python train.py --translate=0.12 --encoder_mlp_ratio=3 --encoder_inner_norm=false --encoder_conv_stem=true --encoder_layers=8 --decoder_norm_position="pre" --decoder_bias="none" --decoder_tie_embeddings=false --residual_init="none" --precondition_frequency=20 --adamw_lr_other_params=0.0025 --epochs=82.1
Rows from block 3 of the image encoder of a small encoder-decoder image transcriber, named by matrix and row number. Rows with one number belong to one neuron. Each number is 500 + 40 x the weight over its row's rms, rounded and kept within 0 to 999. All counts start at 0. Numbers have three digits each. After the name is the row's rms in percent of the matrix's.
Before each neuron's rows are labels from the 100 images, of 14976, where the neuron reaches its largest size: "responds to" is what is common among them. Only what is clearly more common there than usual is listed. The data: short English words printed on busy colour backdrops.
# gate: MLP gate (encoder.blocks.3.mlp.gate.weight, 768x256), inputs 128-159
# fc1: MLP up (encoder.blocks.3.mlp.fc1.weight, 768x256), inputs 128-159
# fc2: MLP down (encoder.blocks.3.mlp.fc2.weight, 256x768, transposed), outputs 128-159

responds to: the letter t
gate.301 097:508503507566494519542454488562480550559514468529443545504436528428501591533471503484492479476502
fc1.301 097:528462508450503453477530534462525504478439535428485579469549465527532479520585459532450460508558
fc2.301 092:437496492478460482514526491440516503516517527509446461460466616511514472467531457554493535562519

responds to: the letter r; capitals; the letter a
gate.439 098:545487507519463547504509458498473501508504466533497553578509518516561464498441480498492450511554
fc1.439 095:536491567515518517440479517422489473523567589462520607571473495487480465527476532524485428552489
fc2.439 092:441479474524553510586469490467511467506542498537489513599515562411497477506529507508499420490514

responds to: the letter n
gate.371 098:515480529570413557540545473514511480508494416502418492464522527503509518481514473522557488561463
fc1.371 097:556458487518521553440506507494515569501577587533462450496488496456554492481530513535527461518505
fc2.371 097:519519488532505548513462500525534469464486509502562549552426441538511490418496538496489502511511

responds to: the letter t; capitals
gate.731 096:493534444558499591528528562546483485449532543469462541517469499450478464493500507470524506486514
fc1.731 098:455530542450444448544496484441503449509462467476516547494517506544501490594429463545502544522497
fc2.731 100:449545481610505505478472496479558495500520513518484467466535563520429442510492458502505498474497

responds to: the letter l
gate.564 109:515559447496492489501540476428523442491516519513533436546505556452484571496558531517417505486489
fc1.564 108:501519414465505443520514560443517486472486484554518482442545523486491557581599552536497570445529
fc2.564 108:474518488518567505447519517505536521506511458553429476518450555478452469518483510516540470495487

responds to: the letter l; capitals; the letter f
gate.497 100:548532468390523526456500481488533583521509436426476482468554533499488516452507516508535571525522
fc1.497 099:517461507435526514506488399515487478454490449478493440588438486482522465534569444525525553440512
fc2.497 096:478504525510490482492535511423492482559443454500526567493466496506485563560501515587519503512482

responds to: the letter t
gate.360 091:489551521365475478523479488532473531441475484525427478492474492580499503493440514516432534435579
fc1.360 092:465538506488502537540462468432515492432479481421488497554515590476450592508516521480460514486504
fc2.360 092:561528503571542510461495550527446492487429473463505506559467559577474461474478501559541483550508

responds to: the letter n; capitals; serif; the letter w
gate.363 093:544422507524500511515542413475472489524527501494505534457530475518484538498510460469527484499447
fc1.363 099:564543515444532469502481518547454577493478449513520471485484551451409470552483466525520555522476
fc2.363 099:462516504532502464481442420557442501449443515432548438509511515529539529528444484438425504476507

responds to: the letter r; the letter h
gate.546 098:446542490472475484450448533613441383472511545503557501464454544543565442525532476470522581465462
fc1.546 096:485500500544443500487490480526511525460513483485538506513500600539516474505518489446550548465479
fc2.546 102:548452541503580569600464425490506468534474453469503552511560546511519415470537524523430552529496

responds to: the letter n; the letter m
gate.428 097:552475496502444540511478429417541499535452553518519535507450458601550542468511448520477556563537
fc1.428 100:527474465452505490570521425459489473455496507471502493542469483505549542467497543468544566551512
fc2.428 109:511530488445513513509517588549481477448499486488483539543425499563533465499485542589515473466475

responds to: the letter n; capitals
gate.760 094:352525499413505488531549519578528509576533503474479528468487472482469533489524502485565554531557
fc1.760 102:501485523492500480596546506440483484515498504485466456551518560440442531504504457516486597555490
fc2.760 101:474547476496482476450487538507561416471519621460516545519507543516515534512475509568480439488501

responds to: the letter n; capitals; the letter y
gate.300 104:467515511499549462511557498425521426449462489475548546525476388523523578483512403547494478546507
fc1.300 114:445465516466541509460486398484513476551503541478424487456523479473518523461504500475515510556478
fc2.300 105:533491430471494492604476476495541510575443477532574576481468483435436451452517513486460533498527

responds to: the letter n; capitals
gate.553 099:513499526567502496494505539522518496536499477529487473467511474526492543426447492502456520500486
fc1.553 096:526476543511541509461523457504514558467448511563528428456542454522493560549474550522465504523470
fc2.553 098:447481548491546514487445518550469399495510514428530564463477500534475549480513509495423497523505

responds to: the letter r
gate.495 095:490522478462478444529459462573507500547496521492501412525576526489503485535487470602427537474509
fc1.495 097:538567511512482571558456452496493468536471521484495456512525481534438522405464509488515551539540
fc2.495 094:572520461445483523543526490433516466499478429489544449490490456491466482556520495518557506481515

responds to: the letter l; capitals
gate.688 096:441444517468506561492460529557419524540499497513486466494500470508487496439522528461492547471440
fc1.688 101:402450478457431439505480484506452542500414510494610471492493468459538451494498537518459500553469
fc2.688 101:515432476514506548485462474450567511537530463495450444545506520443499497477474524494460468410504

responds to: the letter l; the letter u
gate.339 098:550550512449528458559549525512552497587532457548530441481473546530501472413513487499495478490455
fc1.339 097:543454474460510469483543463498448523507440503531547481514514503562514570407543549502474565521469
fc2.339 097:453486424400431475500531483448489481501533455494461461465527503481494562444493509503461514469461

responds to: the letter r; capitals
gate.128 101:570515465506510494476494506567512514525565472500474496606473526569481477543484540454450429460555
fc1.128 097:579517526534428583460510528518445428422494507500473577480551524538556451456525536458569487520497
fc2.128 105:535408502454469486526525458456495488532510524506532578525525513529514457484527454455465436546454

responds to: the letter l; monospaced; the letter i
gate.488 096:411510504494492524467485505495506471453513461502473491513484425539495545467565436549565538466535
fc1.488 095:411566555470492533511453503520535534485488489437447448558489496521552406418548509504504506507518
fc2.488 094:585520500433594504548449501569462464485526494537533505597550448447505517489508538498511445480509